From a checkpoint of a small masked image model.
Model: 5.57M parameters, encoder arch vit, encoder norm layernorm, encoder activation silu, encoder width 160, decoder width 192.
Data: trained on histories of elementary cellular automata, time running down, 295000 training examples, 5.2 epochs.
Rows from block 14 of the encoder of a small masked image model, named by matrix and row number. Rows with one number belong to one neuron. Each number is 128 + 32 x the weight over its row's rms, rounded and kept within 0 to 255. All counts start at 0.
After each neuron's rows are labels from the 100 images, of 14848, where the neuron reaches its highest value: "responds to" is what is common among them. Only what is clearly more common there than usual is listed. The data: histories of elementary cellular automata, time running down. In brackets: how many of the 100.
# fc1: MLP up (encoder.blocks.14.mlp.fc1.weight, 640x160), inputs 80-159
# fc2: MLP down (encoder.blocks.14.mlp.fc2.weight, 160x640, transposed), outputs 80-159

fc1.341 [138  50 103 120  94 173 153 135 127  91 154 143 163 171 121 117  93 138 112 104  97 168 121 112 138 173  92  79 118 106 129 169 155  76  75 106 113 164 112  78 185  88 203 126 173 131 105 152 169 112 129 186 171 105 174 105 130 153 140  74 154 117 115 149 105 164 136 141 130 150 128 112  99 129 161  27 127  93 132 113]
fc2.341 [ 84 141 128 156 142 117 109 101 158 139 135 149 106 115 107 144 143 138  92 138 129  87 147 125 153  91 133 150 124 145 115  77 150 153 117  83 119 107 130 164  74 173 109 160 126  98 127 132 145  74 117 120 152 118 164 141 133 136 199 201 153 127 109 101 160 101 121  97 132 142 139 176 110 115 119 173 144 166 121 102]
responds to: 010 turns on (80); large cells (76)

fc1.623 [109 166 125 115 194  91 103 143 124  82 104 164 142 145 182 105 101 165  92  91 159 177 128 135 130  77 163 157 130 127 140 173  92  90 129 112 152 183 134 124 144  77  86 164 113 139 129 148 127  70 140 200 133 128 128 132 115 151 121 129  90 153 132 100 102  72 111 152 157 108 119 152 140 106 141 149 147 123 108  77]
fc2.623 [110  96 105 118 104 137 103 137 122 126 182 145 109 108 115  86 161  99 178 120 178 133 114 144 104 151 162  71 123 105 127 154 169 115 139 128 145 118 200 166 103 115 182  98 139 155 147 132  80  57  98 173 119  98 144 102 126 168 144  96 138 110 130 147 152 172 164 129  86 140 100 194 140 118 102 126 105 146 157 137]
responds to: 000 turns on (77)

fc1.223 [160 125 109 119 132  97 159 119 166 105 120 165 158 145  77 173  62 124 131 110 113 100 170 156 170 152 155 149 144 193 151 103 123 116 105 159 124 112 156 183 114 132  95 104  84 108 171 120 160 114 121 143 107 120 170  96 159 100  86 125 120 143  82  73 109 151 127 100 171 112 118 193 144 112 158 134 100  98 165 110]
fc2.223 [130 108 119 140  77  81 122 194 122 130 104  94 150 158 163 148  91  97  88 178 108 178 136 165 137 134 114 113 178 157 140 119 126 156 136  80 197  89  69 153 164 124 123 112 136 148 131 123 131  96 129 108 101 184  90 129  99  50 120 123 210 152 167 122 160 160 132 120 112 131 149 139  81 153 128  87  91  59 140 113]
responds to: 001 turns on (79)

fc1.103 [103 107 121 158 133  76  93 134 144 164 150 170 121  92 134 173 133 100 144  53 155  94 136  70 180 131 135 149 136 124  97 165 109  89 121 155 168  99 120 207 139 179  94 125  74  96  94 162 113 144 133 178  90 162 184 114 194 105  84  64 105  81 183 125 115 135 120 165 101 164  96 110  95 163 127 172 126 129 107 155]
fc2.103 [101 125 106 175 141 165 129 152  92 137  86 167 139 153  66 114 177 102 110 140 131 145 117 164 159 171 174 110  87 171 114 159 133 150 152 162 122 158 108 119 123 137 113 122 129 136 158 131 152 122 147  82 133 110 144 130  94 166  96 158 188 119 121 107  52 143 134 126 174 178 150 184 133  93 117 124  80 115 135 118]
responds to: large cells (95); 000 turns on (78); 001 turns on (75)

fc1.52 [123 161 166 108 104  97 140 112 117 116 123 152  70  81 159 141 118 108 170  77 196 175 102 141 155 111 115 181 121  93 128 131 142  74 136 125 112  91 118  81  85 117 103 114  62 166 106 147  96 135 142  92 123 105  96 105  95  75  87  79  99  85  85 184  83 154  83  72 122 141 118 164 142 114 133 147  83  85  69 125]
fc2.52 [113 111 176 120  58 185 125 106 174 118 119 152  87 137 190 105 130  97 116 132 139  80 108  86 140 100 125 156 159 185 142 126 185 163 191  81 158 137  73 151 149 129 148 108 144 101 116 144 114 137 102  90 153 115 131 120 118 158 123 198 135  83 139 152 156 142 120 185 163 118 112  91 112 121 158 108 114 158 134 123]
responds to: 000 turns on (86)

fc1.97 [141  75 131  98  72 202 122 126 104 109 144 115 168 173 135 109 113 130 131 127 118 123 112 113  97 159 117  99 135 128 104 156 200  66 161 126  65 137 113 114 156 125 192 114 182 149  63 163 159 149 124 178 204 103 136 105 143 170 139  92 144 135 118 135 117 122  95 135 142 127 182  83 107 160 113  89 118  86 105 105]
fc2.97 [134  89 117 144 179 107  97 116 207 127 138 142 193 149  92 102 147  71 121 151 142 133 187 121 112  71 173 143 113 149 123 135 137 189 149 113 108 113 159 109  90 180  61 121 105 152 162 122 169 107 130 129 135  96 134 136  94 148 149 180 154  95 115 132 157 107  99  90 139  89 120 102 107 111  78 121  85 149 122 148]
responds to: 010 turns on (96); large cells (75)

fc1.419 [118 122 124 121  66 158 104 172 144 139 129 197 145 127 135  94 146  72 144  89 125 104 138 102 135 118 106 116  80 152 132 108 115 106 157 163 232 152 151 134  73 135 154 112 106 121 127 165  98 109 127 130 119 113 159 193 164  76 150  88 157  64  72  97 144 147 140  64 161 138 212 106 164 162 163 164 137 143 126 129]
fc2.419 [131 197 156 126 138 123 180 174  80 115 104 204 176 138  70 188  99 111  68 165 120 132 167 137 128 129 110 125 157 138 127  49  91 166 112 143  45 122 117 153 132  85 103 163 123 154 128 142 127 137 130 101  80 166 104 116 114 133 156 159 136 121 182 128 168 130 121 170 134 130  92 176 100 155 126 111 102  78 127  98]
responds to: 100 turns on (76); rule: rule 62 (27)

fc1.565 [142  99 140 171  84 164 161 122 131 103 127 111 178 103 150 103 161 112 117  89  99 168 106 205 117 113 114 153 120 162 101 125 102 166 183 164  76 109 126 139 114 207  94 117 123 139 130 148 145 160 135 112  71 138 119 135 133 127 120 147 164 116 122  62 134  58  40  66 156 155 191 118 146 100 143 132 158 112 109 148]
fc2.565 [140 109 131 165  76 122 133 140 164 137 141 165  92 206  80  94 126 134 187 166 117 113 104 103 149 119  46  99 120  85 107 143 151  77  91 194 191  71 119 114 130  95 135  96 122 161 166 171 125 155 134  71  60 132 173 173  96 133 102 128  83 190 128 134 164  95 152 188  87 149 135 138 130 152 160 156 171 147 138 138]
responds to: 100 turns on (81); rule: rule 145 (28)

fc1.313 [ 77  74 152  89  88 136 159 155 161  89 133 196 135  97 105 151 129 114 128  71 122 134 152 127 142  89 100 111  87  87 135 133 122 112 107 162 158 168 152 139  63 125 196 164 132 150 138 154 100  74 113 130  86 179 196 124 113 116 113 140  74  94  79  92 174 108  58 118 173 128 147 129 165 159 116 131  90 104 116 165]
fc2.313 [187 156  87  99 111 132 118 105 116 102 116 102 106 116 125 153 152 142 123 164 133 134  76 149 135 146 102 111 167 110 118 123  92  97 150 116  70  44  99 162 144 105 102 118 150 140  96 131 169 182 123 143 121  94 169  99 121 144 121 106 153 167 119 162 160 122 119 200 102 152 101  96 108  87 135 105 183 135 132 158]
responds to: large cells (81)

fc1.379 [ 90 120 170 102 123 144 194  45  76 162 151 138 144 105 140  99 151 186 125 114 140 124 162  80 122 106 123 123  84 118 123 126  57 153 143 125 175 102 161 119  98  97 150 100  92  94 101 207 106 111 107 200 115 112 132 172 122 107 136  83 137  86 161  73 109 113 143 148 137 161 132 100 135 171 157 171 147 109 110 135]
fc2.379 [146 117 118 173 130 115 184 146 119 142 145  66 107 150 159 135 115 124  76 148 129 126 108 138 116 149 136  91 116 213 132 102 139 106 104  99  94 135 175 168 131  74 164 134  95 191 160 114 120 150 122  84 132 155  89 156  79 176 125 174 109 193 122 155  81 162  77 133 186 132  82 147 146 113 125 117  93 114 124 148]
responds to: 001 turns on (79); 100 turns on (79)

fc1.432 [113  94 137 102 151  64 132  71 102 178 156 160 164 149 166  86 183 143 131 126  73 118 133 126 153 124 126  90  91  73 135 154 137  88  81 114 173 187 149  87 114  72 160 102 124  89 141 166 136  52 147 162 137 115 145 118 149 153 131  91 128 105 160 119 124 156 137 126 160 108 166 162 119 162 111 143 137 111 119 145]
fc2.432 [ 99 176 160 121 140 110 145 199 159  40 147  67  61 127 125 135  98 155  80 158 158 119 116 159 176  77  87 126 146 100 143  84 164 111 123 117 129  92 156 177 137 137 186 118  74 125 119 122 134 200 144 110 140 135 168 146  75 154 159 180 129 163 127 156 131  81 151 130  96 120 136 111 137 114 128 139 130 125 101 102]
responds to: 000 turns on (85); large cells (68)

fc1.436 [ 80  76 138  90 133  83 191 186  99 130 126 168 109 158 168 131  87 132 108 103 118 155 124 144 126 112 113 144 188 128 161 152  96 161 149 143 143 141 158  42  63 130 138 126 124 142  92 151 124  64 153 133 127 177 128 123 146  97 119 111 133 100 117 139 142  55 175 162 163 155 146 108  91 151 135  96 135 116  91  57]
fc2.436 [148  89  84 116  68 114 169 146 158 121 142 118 124 163 152 139 182 141 120 152 125 123  87 142 122 130 132  95 161 179 100 170 119 122 161  65 134 156 233 104 140 128 168 128 110 175 153 141 126  98 127 111  98 168 112 134 126 104 102 120 119 131  94 163 148 150 131  95 104  77 112 176 151  85 136 130  80 142 158 111]
responds to: 111 turns on (76)

fc1.512 [103 155 138  90 142 171 150 182  89  85 112 129 153  73 134  98  62  80 161  81  69 169 142 129 169 128  93 169 117 133 127 159 156 107 123 127 170 125 117 160 144 101 118 116 106 179 163 157 135 125 124  96 147  93 144 157 155 148 124 104 149 112 151  94 139 178 109  95 195  88 164 106 139 184 176 139  93 171 122  86]
fc2.512 [158 130 118 129  93 106 178 128 175 137 159 174 119 100 167 140 188 147 114 166 207 138  91 124 131 201 109 169 170 102 142  99 138 138 110 193 152 112 141 178 118 119 143 107 168 123 126 144 126 142 133 168  87 123 160 161  96  98 126 106 100 155 108 175 149 120 119 184  99 125  60  88 147  90 129 109  85 105 133 138]
responds to: 010 turns on (100); large cells (92)

fc1.180 [132 123 108 170 158 165 100 136 129 122 140  96 192 109  65 124 176 106  79 178  95  89 128 148 177 139 124 161  70  80 130  88 107  41 143 165 142 130 179 103  92 147  91 191 107  96 150 113 128 168  88 156 121 150  99  97  71 157 141 137 138 109 181  58 158 164 135 143 115  94 110 134 123 154 116 126 149  86 133 191]
fc2.180 [119 105  59 130 115  89 144 102 108 120 131  92  92 147  80  38  84 113  82 129 131 127  97 125 126 134 112 169 148 110 123 128 125 130 152 122 157 110 114 163 105 167 128 132 116 158 143 147 124 178 129 144 195  71 154 105 115 101 152 114 178 173 148 114 194 129  84 110  79 130 124  96 105 126 163 178 162 106 133 125]
responds to: 000 turns on (80); large cells (79)

fc1.146 [146 134 155 171 136 109 123 112 125 151 117 184  88 105 142 132 100 136 113 146 134 150 146  92 113 134 115 151 200 101 129 146 113 103 101 132  55 179 153 133 149 124 116 170  95 142  64  82 146 147 117 100 128 180 124 126 149 134 118  87 167 144 117  93 157  77  94 124 182 162  80 188 126 115 173 119 109 146  87 149]
fc2.146 [111  34 163 114  92 185 152 135 107 142  93 140 169 167 104 135 150 112 155 117 147 103  91 159 132 125 119 134 119 112 111 148 133 161 137 111 128 131  36 122 154 128 103 127 180 108 104 143 172 106 112 151 130 150 133 136 160 156 165 111 158 140 142 123 139 105 137  86 136 118 155 121 116  86 117 171 136 114 126 137]
responds to: 000 turns on (95); 100 turns on (92)

fc1.497 [186 116  99 128 142 144 147  95 177 150 124 141 166 176 116 105 147 106 154  69 127 209 149 151 134 102  89  88  85 145 108 156 202  94  88 182 118  51 159 118 115  85 122  74 149 125 171 117  80 162 142 146  68 102  86 144 119 102 110 107 119 139 122 132 139  74  31 140 207  96 151 103  99 127 132 149 122 128 108 128]
fc2.497 [ 87 109 136 168 103 127 129 184 128 103 114 135 109  90 145 142 105  71 109 129 140 102 158 128 115 146 107 105 156  83 124 126 123 166 103 135 164 180 151 147 138  81 183 165 127 128  85 119 140  95 116 112 166 206 164 134 149 165 136 195  81 141 118 121 198 211 192  96 107 153 102 146 137 151 155 113 109 119 103 121]
responds to: 010 turns on (84)

fc1.118 [152  86  91 159 177  87 148 111 147 142 138 103 124 140 137 137 168 154 177 117 144 231 150 106  94  98 107  99 142 132 105 176 129 117 128 160 134  93 151  94 166 149  66  81 122 144 146 136 116 159 146 139  99  68 109 132 142  94  97 132 178 114 140 111 144 121 127 122 152 167 106 107 101 134 104  35 144 154 132 109]
fc2.118 [ 84 132 109  64 109 118 130  52 117  93 150 146 128 114 127 180 106 166 154 115  90  62 158 119 182  87  67 143 113 180 119 118 115 184 166 124 113 183 126 128 141  89 137 107 120 125 115 131  74 102 128 172  26 102 152 118 156 163 185 125 130 132 166  69 138 121 144 103 139 102 140 176 128 141 142 183 151  99 121 141]
responds to: 111 turns on (86); 000 turns on (82); large cells (81)

fc1.571 [ 94 162 127 105 134 126 139 122 104 157 156 105 113  67 135 100 129 165 106 125 135 127 103 109 180 134 136 149  96 156 126  94  48 147 188 152 156 129 152 194  99 180  99 139 118 131 158 152  67 120 113 128  78 215 141  99 112  78 117  88 125  82 106  88 152 117  94 166  58  98  85 111 158 109 167 181 124 164 136 152]
fc2.571 [150 106 104 167 127 140 152  90 123 142  88 120 132 135 111 136 149 148 105 113 161 132  97 158 106  78 124 132 100 198 137 128 115 124 127 113 124  86 106 127 131 148 136 115 161 134 144 144 140 137 135  56 103  88 166 149  66 170 160 155 140 118 128 130 100 111 129 166 114 153 174 152 102 131 105 158  99 103 107 132]
responds to: 000 turns on (77)